Weights of a small class-conditioned spectrogram diffusion model.
Model: log mel input, norm groupnorm, activation relu.
Training: soap at rate 0.002, 10600 steps.
Rows from block 10, named by matrix and row number. Each number is 128 + 32 x the weight over its row's rms, rounded and kept within 0 to 255. All counts start at 0. Numbers have three digits each. After the name is the row's rms in percent of the matrix's.
# emb: conditioning projection (model.decb.0.0.emb.weight, 96x128), inputs 0-127
emb.0 100:067141123129144084131191182109110180144105082125121128140106160118082169153183159100079098142097147132116155085162132198126125121088179096123068148125128180144081150111113117136150143070122146133084082160124109134159142105158143140140161130129122052107137099125097103141163109114118075111158113048105060145142080135095104129116096081141098142131101117150239126076095077126141117124095
emb.1 093:115108188113156049141138127128084078062067113138152136071084151109129172109133165135194157080169096140145085154119173116167116114197106169082138101113107125050113204126133124138130144107153153136116064130145098125117124142118170079148154128143162125122148128078186138078127148076140057103116144147170153100139169200152137121158131180101130100127165106128109150165113158096130136137108
emb.2 084:161156139130095136112049064146131076159173161144119114158166111169107080129129128144183159129188103124148113147157106116145148139068139120135098098153098161177105080128112114069131042179155118165108124152139151148100100157105079166120096111123153168086150171129136066143077174146119135161146115188127087119143079148111117123112198210116146113137130146104113101150208169165124133142107
emb.3 075:097123136130189178086099095163131134136136124134131158119138098120150117105161073135140105146073209130144118154116160123102157063156099078111175115109166140083090157165126167091046105102118166122145170124144093129078077155148128116106122145106110141180092124153114148126192142174157170116122108075164136074105146117145149092079199097128093165089144164067106136138145187139172149065154
emb.4 083:173140054089091167112145134103152133145179092087078189138127114135154119067117130149082123213088065084129193133116080118103123175140118134132173137153112095174110112166175154146184116167106153075174147125112163079184120181122074134105124114141114097142105117158054159139197120154152115103093096090158145123127172127085114156109068124137111157126116116155074124129145123110126122136155
emb.5 088:181163083114128185157118130125116186124154201095192138129171118164128137165144114148086137129133146159105119104146150088145180144135080111164120207162155104131110125165166114126068159176111098081134183079092096123100155091186111102110098123116135203107103110129175166109175144135113182114113151149125235170127120161182161117140109075130155166132145126150091139132138120104134143168148
emb.6 109:097148088152114044174128135161098170148130095096098108134081146159163133106149161153175143128144115143186047147110161168138136117156130088110183095172128119107116148164121165156139083117132119146108149112115140134079087089095147113118040176092136191132068187131131094137114104082151124123168064126104127096153125148165076117081172085105134135101090085081095141121141134124141167150055
emb.7 099:140097189088143086148120104085125148124125100081165126056120141195127089167099138185150118127110123120088168127100121159120124115132096114184169145137115130121196169101114124112169145149136136121188147130096092116089197161067106186116068097111106080194162063112138101129139123216160105110104169143162105132164104100107095117131114115188122097114149171149152175171090149112156109146145
emb.8 090:149137130194116148112171142155149117111145176143119173131162141117143201163112065080100162162125117123092125184149114070129157163115137140101090148094107129137101127160120102128090087046144127106112179131158129203189113124196178145148202126169147169101149175163124152145092133091110156135118095112143139112139122136101073129186108173046099134089142051145110104113125138150149148149151
emb.9 103:136171131070063199139153177122148157146161116135160100148174101168131104101144125126094103113141153141151165102141132088081193143193111127167019105151091193128122097129104096127154122090107117111148126148175168124131119149159112125136163116163121126115141069122067152131166119116090131122127111120137153181100190128087070190138086148092163206114123091180141107120170121158123109154148
emb.10 086:088160156104089114107105085112148114131143190180145138148195117118122117055090164134144121122125184100144067118083091191146132129048147194095169096134146113111165105100136113069099115132136096135111137138130126120143151158091117102160172132202144154115151149084189052100127131096097163101096164160166134097123131169148096127123161204168106073111153131142126097100158139124116143093183
emb.11 081:159185075159169181120148107138106149103085042131093119058084161131103090145091166141136129070092145140096106104115135131098086095105109128068129146110123128121181138107124121136112133136105162125115097138172139107102084142126089094158185124153130066231136139092127162160103131176081087110105112082089133141104085195109053137141099124160147115117189158092124140140080117126120106141090
emb.12 136:104112177144146057204096117107067194130171125154115163116101076112128087093136110166126118149105110126090135136158137146137162224121132140172114082131113120076150118073125134092085092124092152148105097110090101100105103116058198060095113232108086124140130102118147135117126111121127150097153110141134075183165136121172149120110114074181148107102122105106111127164129155140121123152092
emb.13 091:126123103107134208076154121116111133167103144132141122135151129178145111140133168073133113080141144121142126123040153084122030090115116128040138144115102102177130078147128106152093088104143137114135123103210124159111060169208096157158210106166167138150146179114101153121140123105173109148105163136152189100117161124125108137134149147128145142148123102176134113135123079132127179092156
emb.14 082:129063121129134118132161139123135154116144102119099166090135129072064156120188171127070091172084096135103150138169102169066172129137153093140061153187095147120148156107141102109167121150140113154144114132125129114210119057134077161097123109121096079172141166161107136074134189200122129119203160131140120154112059132096144118126144127038124119168115165149111135116123110130123168105141
emb.15 075:146154102161170130144165162103157115151089157151152142208195124091124143211132071102096134123113157081144104107168096113097082080127141111135054128081136125170078147132160176148075106097139181093117185100139085163147153138141120092089140122102172124102102140094085167148076098109127108168129129066137149073081138107097105159167128122169111178114119185119133114127122108154138176154179
emb.16 084:119136125169134129131152183170184143091153124101165195102146179228128138150107179126146132160084108111119110167100077114147116170132171099156193172160172123146134155153152120121165151162144089062128156132138162096075105131081113155116073068188121115151088085159139126141132160158165116140088063117116188166074147169079129130151113122175117136121143102154122105130171100110125073126140
emb.17 111:129110196111163041150107129155129088116112147089071091133088142155112195115099089126214164100183151125155175120089159153171166046131065131193168153123137135145149121139086112156157123124127137122128128177110155192127131117156154166172173065122138130107161122116189113152090116123124103139164098126119073056157107127135134078131126145120119102121134155110174147058120148126106128113117
emb.18 078:128078161110157059094115120175172054124155135084217248146140187162170145177144125128155164121121157090082164118107089114080147145094161128122110121105137146115159142122129099111180159154127118155111193112099135110167144105125141129131160098150120144176139107146173118142158125163120175111110128129170111196145136142070112195171128174155149119112128083116148168168099140095138121136098
emb.19 120:138175166171116070161095133089149117122149169143123033143108147161131125155108144139204158160084131141119132123166125135139161131115145145134175132108144091129103189165136120125154159208121109120156189136135121163055144113109077126146187075201162135134121084143185133144094136157085144125090120192117236105100089121168153107145126155141159139091103107135122133150149114105157114152166
emb.20 084:173131205071217129115154161144125115129151119125121151101115132123117137175120104118167165126110134098123172152132143184164146080118110095130091122156172197081128079083115131167146050104118158071140158139106081107135078054122165142118128116173118129150139135157097170101125100145086138104141163097086111120101110087100132173117041123172092083172128166139143118117133080147186111086104
emb.21 151:156137157174147122153124060139167142145159174099158161166154097092148204083129149103174117127147117171149141143112146136116138118141125150120107106152146088072119096104072095107095152115132097096143183094180122097188096101125146160110131105000082154128141105150143145131084136088155172118081115122096102136155190112141157186136112146071114125120063137127133156124099103093143101104116
emb.22 144:130141045126132186155109094133078199103107150164090129109128071128097135116154074126073119127143110117122133120175129159104123143110121144134022151132115159155083105169167151106095081099123139135100159113129156116131173222143127067145119193116106098167164165110118135160137120141102135182127142129136113154125143103142165125092192103118122139101173131184032075111130172151142150146117
emb.23 175:073112111096113144137128156112122149157077055128079127088121175150141056108114177111072099111121113132132092126111112127128101129148091092102184149117111122186135194119137139160137078120159156157116000164096120160116148100139169123124117153213163093122074161085086112117166112111157036144165145107126125137135115140113127058137144138150148120155114113099152133107146135160110143154130
emb.24 110:106139130155141077122066132126126175102120127096220115135094134167163078124121148149109073160133127114140084103087135152143095192103170127086255133142158121132139107100115107107142140217140108148111128153119079095060115111105123108113108160109144116108163171137132084154150146144098201090137113151097204155118124111212117130132107104135110165118126112111062145150116159123132104131119
emb.25 090:084099099176113083153193109150137133140125174147161198092136147085164156147152168138166141103110129158131145107110144124087122109115124114089112164120120091157129195192113136155147148130103133105131154152180198155179094124154081149134121161142108199062079115088121164130145122112182159138173130132111146149089110147098096114140124035111130155141076142174091125130043078145100142155078
emb.26 089:130129111129094153165114124101149134149072148103122107130157127166085123089169080108137138153080167137148169151170130165155159153138116096118016157123091136116111093107125124165079113067122175129117123087149121110054142146087047095109142033120147152133152111116112104111175142141154048179120148145096113177112060138124150122135110127085212096096121104114126108120122130133123064142128
emb.27 076:138186170130130086108102100104154144136167062113140173115172170107190088123071162089124167089134140125086148149150092167100181069092055136186086085109131167116128134168145177083157120088113161127138123103092139103098208158118109107143107156172134057138172126122083137115104117150173123121119121168160089117121137157087122130134181127147104120155193179116076166164156115117136131099151
emb.28 079:130116111115199153115103148187109087098118062112112127134069066107092118110121166093106138102157117142123135102143142180140075083179147171161149131143130183131117189167106155106169086136138090162108058097131122104154142130187125143153169131151177064083095171124142152124094119095161118115087103142175143098128159162120138179165191193128061168127145127163113081100137127093148118082145
emb.29 102:165122186088154133087114101119158110131125171150039094145133112149086193166132139089124130128149115117163140163134120058152135101137126113109137112104143089114157109119122142173121120087151158116155157139123134164166081132121203124101178127102095165157130070160166160121138118126110099173153123064170096084181175119102148119150129202098120073082136100100245099100147114147102133109170
emb.30 101:122121166118148107169127108178080183118127164130129161128115086148172110117102151139114137090118103120146120158133170111126147125111104138197127120143143097101083152093127142183153131082122102056102196095148147134075136117076082098125022171073100153086113143117170171139171113128092155142111107138111139152142158193159147101122115031123105202106160145147095115154137166145150074102171
emb.31 090:113049074123118169153135131143129092153155190137101134144126159135084083165157166109129145124103129139102172114105109143151114163058169175147057131079109128126143121052171122089165147178150125213112144147125088165133121101158129156125135172149120134105124119108114127074119125130126123136091184109082149124123114120084130134140109031196194116209071086137129108135144124113152111162149
emb.32 084:149117110193103147113192139099136145133085125098215133112122136088154113092093134151105134120103169088034114136133124065105087068140111137116091136151086103141086163154121177172147152091124110066134158082112086138112125173108097119104154096129137210139078143107078149168134132116116125110114131162121191178103090190151154144161113074100097135124136109145127179115107127174129101197135
emb.33 129:120099117100135147109096098103172129127131129176081142119123123108119152129130044128161102140148152106131127167152126148115160174128156120097154125142137168093104089137110097034082128121088146157124044131121146102172126122103185100131177125104097071122160082134141080155071127107078141109156128146186001079142112121116160127106153186126132037103131119116127132135124155135148128123065
emb.34 085:154151128141104132118088085164093066119113154136097102140118096153142147111145151129137202123178091124155113080147155124169133120159089051117173142059127093157115109174134128211166102137186136108196125154124127121127113169121075175122172102112137076125087142157115108101116152093091085107136105177054201146091091123159148052117143093101079131131109106138162136116126122164144184116112
emb.35 085:127073149066122129143155159127054129117149067086184151132141144188116099143127147131173122147162172105170074113117169137108090047178123152133161139159164175165130135154160145146164134169167157075103112134137145143135145089140176142108179103169191133153133162152142176148035122147128087130105115135151124126134131111080188137116104100096122162143173207119106118128105078089097106150146
emb.36 092:142145111171128150085120075096155101092117110139118106072123172133076131129102161161097134117120101143187083131140127075117097089173103155110102103120103123142156133112061142129093117169106142178134048095135139092101173133126162149124070179147121124091165162104186060129126067094193099123132074164162062071153100153102140120142112162138087066124172155084131142107114130065115089137115
emb.37 094:147138147108111106199078062158127187138132096167085136174116115125140115143130053130110163139108059163173104133092127084069168148137081133119115073156140126130227119109168099062128094110132144138131122096062125124122130105094108142120042154095101106113094114142114168139127069116158132140213070145169138140137147149147123135117137134124172153131174173164069152128134110139099143105124
emb.38 082:130147070104138096051125138112097149144124145116082086134177128131159167064135075129095129160115103123148171193154120116171111173109135054125139145110136120110151142109171150108134144124171167178129155120165130107182051077025100125081151099087130132155082097115117144087137158133141118084102170106086175151142132088060080145093167117099066117117150134092123139165159124110158128125113
emb.39 084:131171157101134117094156139141133050101090183124138075152090131132118124156122120145152119087084055136067145066131134173109096142144173171116069165110163157129160147121115186119088138105130120058120128132098157162107172205166146090104170188128104141083175114105197098196159132126116139147106063142131139121135120170120109077124140131102104140092172121163124131164165132113101066123165
emb.40 099:077158127107190149116165112160158095116142114114204176143120149113126130130104057108180135143169178109098119125096110157128098087113145131090183125148166113088118135202162066159133190134126096090125156159151063109152165083110073158133170056155133154098170071149069145105148147161144208122125140105109149134089117135148110162155100158077116153124122129110186136088114117163152147099127
emb.41 088:149177139130175078158122135136078159146148130152120072178140104104166072078191081127137112129135127142075180107144164203141107131111092083162108131084102111096129085126100117107170123099130120161112151146150162137069117075145172119145185165112132155088098164167134165099144094067086153142154133079091152137146114133177100125118147139166198157129054053147126090146118150184126138140110
emb.42 100:145128078154125219126129123136132183098138177116168073126118147125161143143149120161122148123143058136139115105136125142150193237136125136126082173150116093218146107113142136240113128100126111111141156106145097087150152158074138126090109184112132139148105181123147155162174131133105145142154119140158210113125171089072157135125125090130137190113102138119140141158142141114108103172148
emb.43 082:100113095147190151125079108108129077122102097135133147115135140102183072115069149105093138097161136101146182120110148122125115120117123176110111082172061142134079193164137102102101080107140158144134127102083149132165078083118101127116043151159181183054172131134110136137076101091195118160109159094143106083171113156102149099146153153142114160141184103095081122179133098123153150108087
emb.44 087:127192134163113085151156187138111090119126102131118134157096144120124186132172141151081120115126043130122116132159183158130083128122143087097081121091140135087108061121136161110141139167112135137097139116075074090147149156146167102077157171107147101146146170064128099150111067127081169064124157182093129110161096059147139153135213115096146075169126153169101125107085095129165149144115
emb.45 075:172168176154187077160154127138093149096130081154182128100124115117134092171144119084116152148139135132109138074100145176149092079122125094076167133104168105091127126094126114124129078196115183069135119155105106131074126148139106095173184134131085158075140114147114090133197096165128159128133116140109118174094158115198146123098108047152137120159095140176081154137092089126116187075153
emb.46 109:103125129104124091083098129130156065109141101119078143121131115124069087128105101110146114160130163098145120162155066112127088112112127130114066135122117149074140175104102127086122097104146143156149062145159135153142158133167199152154112016145145091103078105145156094139103156107179079126168140127208049093140119176146163129132097187117147076127118131102157112099138178137065100107110
emb.47 087:155169130063137084175173096108164116185143150112140151159109104187136138128121131104182094100151142139108098155086120153091170120153136131178189128127142120127142104124128133207201111119142123102151180111143198135095104113133074111153141169052093127111166035145118151079123123156105137141100086087112167137106126113088162099164131133082083152139123111138209192111171124143113112101148
emb.48 105:143167102143154131166073133124124139090130135129176069166125148160066149096146076127117108198111149106111150125226139211142130115082152147131141139162142146117093111191114121095149180158114100071098093139109147108115094049109077124132167120143153086119170163166097110117122131185117168175090170108134162143106110110131105177114110132152121122114110181191082115123147129203147118083105
emb.49 127:126092110145129102091148105125156105105101116094105118138126156194147111118090115162115104084087133147136101170083095114132130163044107134132219137133133141163158045128105119161107192114123155200146141109087106146163126072109207133149109084145118107128126066123125086111146127125084130087086113162130135094134053145114121167137089230105090106119158110076167144145144143098119099157144
emb.50 090:117117142071086154101126079153112090125133117120124162105185113102163095128129120115164134116169121136163143094079076099179126072208134111127110104156092129125196137145148100130119053043196122060135118127224165099114141178192088162140072107094148165131090173129124140137135132123162049155121097131139144131164173145149116130133138135103137126127142170119118108138141103101103184130097
emb.51 088:098091101167130161093117107131120080139123104089065160059108141104176082137087159159159123102172130169133084168105113085123104165158090091076066101116112140135159161099163135119163080107122126161122104117086143133151095122101137113089132212179150161101115141117071137143096104138109163101178118106188135156146181158058151109095148207091142102160106146108135145146154088104166154187134
emb.52 105:135112171154170105143130152104079160138097159171164146152142100130086128124088114082114122142128192177137156076133195123147158049193199130134070098121140064097128152152127119111101154180125140073159151138126178129088165174091111110153120108131089183124102115131206146112133159083084126114126156105100103172082129105150112060104169110115127111092112051142116140103079138134093130106121
emb.53 087:154095112135169102123135168131212120127142161147119144132066116081139170118179112170120146125063093092116172130102078185126105169084106154145217173074135127132086113061109188114161163167126121142073129153153106105143153173148102136141148140075118075134180100096146170186086088119078110109124171115075100071155132117152127144122143094119159179144158124136133146105167112136119083121130
emb.54 099:114132125106130105131058161143114084161134145157061151135161077126136123090099126131138133157103123143136075105055147116150155091109164173179131112099137036106138133149206131087099128162128115136159143125101152145090170229187157122101118142106154101168098074143160131121089157079187155139152131117176136115107120098138105105117107123139122147083158048147067104151101164159109133118074
emb.55 075:095122104159084089127130121125132126114102072118119105100134094112129164184156165185114137146104097096140107114116112159119049129097089087123127099162130177076218160123125132043162119174191107129068128120159153106158083074071116175122066159158099157135117170132141123152128102164121164103121068105113110136146106164112103121145101129122145118149141217147061103146114131099132150160187
emb.56 094:120163110212138099205112130135156207147144142104140162113129158101076156160096123148145171126099157107086081086187113128128118179100120136153157173142142145127072114156074124153101095126104100195084102115144166138100085094080165101146105150125124112125175130144165118158114143180209140127185129076119085128138141165147110094127122186112128057081170126134146129087143141095103113170167
emb.57 127:164149072114079171102117169113155142149119090140169118167084127120191097081128182080119106148131128120093097170100084082112152129124169107094138120083116146169142109126140116150187120130125137139169106166125094100145075095101081109101222154181156126125104117130055125084106144089090082124133180128064144143113096107095144184119134064148121196172101066118159123121123102172107103115119
emb.58 082:120109169101098216111127112106129102083120176097144118090082173080106160141095108117124153105120107104095139147121148147116073114196141185129123143131152119064057109128090114170130103088105122171123169140153145104127100053145112106146228099073079111090164121107101109089161094159108139123132121174134115099140153099141092189104173168084097085131117071137190102133114113099124104133109
emb.59 075:140165129172129065122063089161099116085098160121176102046127134145122114113111107154091098095139124157185106140141165143116112148145038149120089156182162111131178128177116186116109159144163171105123104135072088161156146168150132170117168113122071124176121149103114127202152133144143129179103087110074135147091138145092131084157133083165159147112132189074116181136104140109109120103172
emb.60 092:118154106089133100103174130123117166111141065163169193128125088086059117161152150111204124124156181121100131081089141187118082130109123130124119123074093154103109129179133129109166192076112135146136132163135125078160141150150100123108100135169121082162160122105126091143166117096105097055085109144077140164126071055139117131153101173131145087138110066167175051131158154133134139157134
emb.61 093:193086105152145174069100159125107123121119133114124091130150135071144118139099179109120118093153161123164137149100185130170095085136144128144159107082136080034132135185102147120105134132112118117106093108153118144122128165174143130100084110068138152151103164119221174145086156116165161202062085153131132173161158104095120062103175148142167136098137164126118162139053103128114126095140
emb.62 138:133147054101096131136112141114086156130144170140113111133134061103106124145129090117034125133075108124112129140149084094143131188143147127127011148175143154148094162076166139067142106158132129177106165112132097164142138181112117092147117186146145172128155159161102127121198139137116111155160103087104126153134138096125135188125090114123171172100166121138051077188164160149139123144142
emb.63 088:127142180118124076154124123117153134138110061145121107137131128139179141066133109168164098125174087125082116150108083133113137116118165115106166119098142171163123129132138164147184175118139125101153117124137144094141113121127149119138201076108163111127072036134028132128150108154192112133083151130136128155086120147108132201117131206114092098149135104147229098140150144129134083070084
emb.64 090:124149159141128157168147152124131163137132177092169157129113227155088108148093135143188164176111126147112110123183127129104154064138102128204169157185160084121112105102087089163100199127133111084159132071179099116075125060143125129139104128092100068121153088173098121105169124143184108138128144121092158142133187133194150105154114069119146092117170106108163139093115145141125121098130
emb.65 100:100113103188123095108054130161093181133145170138067123127126170159156111142144137122154110101130087095152054138107145062088154141154101144099148155121124140156168123127087145181090125124126119140108122169034154155101113093083096132107168141138131120101078211128152116118120095123117145120185146137182108058131129105086121101115164160100061111128068128101117188104137103107128204163135
emb.66 084:099135179086128056201166200063106146143083125092159126085126157157172104147110145132161146170120126091120129103145153130200170092087116177086246171119137136094135180098118141174090178129121118102126119149109108113103092127122101121131157095157142111129085108079162120127140130123105103114112164133106155138121083123135131157128120016145093086151136113127132172114149157124174134114118
emb.67 091:149182065124127150228132140123148175056073141133113175151118068149147168111164143103127106081146138100141124143093097101124133150146178143138076169123134103153094085170127110174154120114133150102091184171068118105170108136119069128144145016205091139151135096111112111120151138113128128145108144068113115156127113124112142114111148124101178164111157072144058095120159149137143126116117
emb.68 091:117135146118091079136061096103148147125195149157073180135116106148127068138103088166067137111129143140129180144158073155116147189039141131158115100110130189098086114129158144026139147101148131140121142124114123117126128105128132082093125193154075153121144038142089125180151132103146122144144109166178055139155155105126115156132133183163119143171100133114149093159159150161116133122123
emb.69 106:111126177151121148053156134156140102161116165119112080095068145082123108098120119109127112184138113130138210151091160146121145066175121113101127112091119102167121137107122126155119136137106109140136115129217101148175128126179153103098211115085177114106169255156135150122129126149107142134176114110148106074140178107200109116114127127185142144108110150119173116075123172129120131158129
emb.70 100:151098144161128099100095091148109072113165093112156092079197159126096134115106181148119109109071117163132126088156135121095115124126091082183096134158129155127190122124104159140109090156119103098139134154121198160118180134037170110125056124095120100162067147149158074120162094179150145130140106119138116103122103185151127121163092183117107117100116225127118121158068109084121115155164
emb.71 106:149146009144104144084148088185155096171114118154153121122156138134114121192154102155172128141129105133120079072130153127127094195164142128113158120159139107142106131162130154067124148131123126149112132079146093141155109113147119166146155255116122127143165149096166162115124119112125106119132164142113188107134115103074117135139124153108115112096138126129139152228128087122131155205112
emb.72 098:167113156166102174185116132179140145169157028136113187132187079121130142095116156091103119121137151172123158120128120098133192116084164138104154117105081084124146131184142120056102072131132122002129185115074143117152114106147113133134104153191096137112081123148088160091129124130144137097177111108156082151098127073116110092163126125097139142110112103149095163128117158111146157103136
emb.73 113:128112124141122136075112152128202103119097138149227054149125207182105122132120110118116148255152199108110130117102138157128087096120154106138102175168175117151115116142124131217104156180132128133140112164167112160074157130135102078160125115154160136134170146170138148130112143144104137161089139177095176164134110119112116113107117126078113096135139075160155127124125152138113097133096
emb.74 073:181144127115145126106118171066141141133134120091112079142098120106160132106153127159069122138130096154078122173183116177172110162170112139121133133125138161136116151093117070083171137147122104121147126107149115100136083119112123126141176172143148195113118111103081110135117145131137164109167122077111178045117175158110143181126130105164135180213132060045106048128188103170172136116132
emb.75 078:064113109083087122140147124159135097145169064159114134136120137112124135221173134185157142130184121108176129092120131205086149123173092126100140103150116126050157088110080108144126108089115134119171087105122124105108116116152126150120110209108095113137130135098161167150084137140173160134138167142059090083135150150179160093106179120099147120082111157066098138127101136123118201075100
emb.76 102:145127170158083123140134080118091093113138161128143130097182082135101139172083139137081117094110105128103119081147138090103076143103083129189105095104126165052158155155123172044115085108104174137123141125150157143079155156127131141132090115125152129182100112090119060169155166105118166171171104172137142185152180117157133086152117130151167138084193181106172181145100117134084147156171
emb.77 100:106117105109162150133180111126079107132107205125075122109062129132150134122104101139183152066091115101152093156140092180150151098126139125114154168077123090198120108095146127226129161111134139179063125162142104137181136102089107098135183098077128108108134118124200087117108112119125095086149133102167142135106063119121142149130130165180095104127102102142216096149110136116154135188120
emb.78 081:133096092179093149155078128116166141119126063142145063144145130160105098144100109135119146147177120120122074095104158162080124130073142149139118112132070182136128150127108142072125185032138117085134111117153163106108123114133135146107165202164132180111095133100092124115136160113201167113132185190139134196147070160102116142114152179144119094107108118117176137188126062113149153158097
emb.79 093:121135074178134103135131080120149119129166172136113106147121178142063146153160151131110165177110114153106090081166100107117094178076139086119134107140162080131149089108104087103145162161127089161145096114167222126146132123108081127095116182126133082153078143146196116161170145158158128155139074108094138165116079139106152070121118141160097097082136150036184131153149150129133183089095
emb.80 102:126144145134111138150166167116153088155161088134175131138142088119143163099160137080174131127129150069189124180094157090128138158205129160200158080153136202099110136132124135132127130109126137020100143124083101135098130133116091106114113077126142144109127056146120174136096124126163148115078150102084167115105186146125129189140109078107177160147084108147078114124164098118135070067103
emb.81 115:162096154157138145111108134129164094074135143097067073132123159151133093118097124132134161098161156132077118142087105072115165127115111129163152136107094089123135139133107114082146210121129101146133132116105184157175147133129252133098154115152133165102158155090133115101085104149148104105131115128167117092170092115099122071134170255067085100087120140185120119141116153124120120132148
emb.82 132:142127129152129182101223131130120126134111135132152125120114092088124077128127102110125108103057154144108165099202135157117092065154152108180045169117126096108183164126125150135116177113106135149097128148181067130087130094131110100106107097125136158141139142093100136153171158103153146129088139145052197150101114086157146132137090054164144170109151115157082139090124064144156118196149
emb.83 129:127092116061138074139137138109070075157088174156152198145121116132166133121108073120138116136119121115192098185084161077168146113167113125156219105103138136173106082181179128179112083165118173128132092118121078159127113096160132150181175161070109139126141130173131136072091129136118099107167121139204068104130176101133100143138133150120105134131119117093103151099123182154139156151099
emb.84 146:142157144131119065137095156167126102107127133140135064107141132153134083135109093146182169092151165136122102087150147130110127074090124159152202183115145150042121085160142137194130179070138112096097149126102136146046130147134136142117122061168122137119128083086197091133166101122145139127074146148126194099151040127177132089173121153129151102075162145135152113143116115129137098126174
emb.85 091:152165148177117180076102099162113099139161064127139183108092123101110078114126198106104092094104097172124117095128146068070119183142103152086125101168110157145140162135137127114152085095159117138130085139093103148146172114098134113093127136242119151141086121125078167115109135125177121111207154120142121113134154128126149158092118129170191130115101180089116159106052101134143172171144
emb.86 093:115134153062116153155152077101094077142137077127072194077121101078115168114157163154151104091113127115141125134126141160156131150207094131139048070118106131149159144215142128129120094054130133109140103117183089149162135173091131145090131231064093092135115174114129155134131124113115100152151080180172066135154154117110127152123156170107108138137127115096144118156110128109116145116102
emb.87 130:133165092133107144121127139092177125161108136121245144140127172140132129141131147099091119255124111116121171145112080107138107162106196124114167111176162133145150120157139148070105130255118103121146138118128091101117103127159135096113074151115154116131143119179115114139117145163105137103163125109103137142079147093114139164130124112096090166136135087139103131131155134146156107097114
emb.88 101:104150145147106203171140166143083127081086143125077124168113081124111154109165081103093145056110137125135158138094093103125150132101098114137064128093127114200108109064092099135174117096167133145119121155081142114127117124123125145181169010096134100114121158100086061158141123112171089157140119066162082175124145126115133097154118110106095117171117114161064097091149169128135147145143
emb.89 094:149169103175104114087130152092081116141132195139081171148112095082140184147135148111103148126115097112129126142181130161138124124114091087129117127148119040076159179099129112103084085146085147196144136144180110115181127112140171089147113161093130121087139165126121168151107133157151149053208116082091113117185184131150129144079130082102124151193077120104119129127084121142158149098072
emb.90 110:153161055129114127168113162131123169144139073150180072121144124125179123133119133133122112175138154150107102080116161118110165171071113144114193136146147139147153146130145162163128182140125095072155151121029120147076161138162080115104076152134142195148107144101062123123172164181115099157139135146091169168084106092101126125119146066174069190118115123128152157195102149132124154108153
emb.91 085:123150114144117108124098090144104099116099086136104121213113065118126103060151182171180139133138120125133041139140123089149177118093167106083147095136097179119146133080140085049104114097109140122124143153150121083133160148083090130120122087121139119154116146149148144108071110105216134116177131085142187191123040070109106156124151181126084107131143123109130121157137134131091143121082
emb.92 134:142110146049133100137106122144126112147140158120097203159154138126103148139133067106108140114116120114198076143149107148127077153175120127164069152130132129112119112105132121103059072144154153210077079105142083138155127087131153140147165112065081120128170107155174125126128115136162134119191133139150041021141172168142096138135144195109146065125132139107111126110166148111118137143127
emb.93 091:104136162192094113106140186145140134110149170098113204110109161120071154118115171099110110106080113082109112120109180133132151076109141192172096104133139072108124126122105145156125179134091110118110181111227103114083136192087103104127089169124091089098145175138164094116180109124155163158117113130162106121156125093120123158164106188062103110136158143148148143150108137082152148092204
emb.94 085:138116179116099127110106196136070133139112132144121100106126142128152148081124131180150111117165178181133120139078126152170094109127147085110088134069094161090138154164112094119146052109176134081151117154134157187116094102170192088112186137106153168124069121104079134120124157092075125179094132098143082084147180131130097049093130068098112126117143097111180090073086140138132111105113
emb.95 080:105113088107125136127154144060159119112106111143193099115127131116136075175127169094169111120171127067034154138156103149122182116142102118113192125154137102176165128095116134145233132136117127091163122173145122095182111113170126156122143146181160097180143132109130103134115179120090145103160130139080165119076076109106125124130102067192169152108095113180157103100123089154095099091098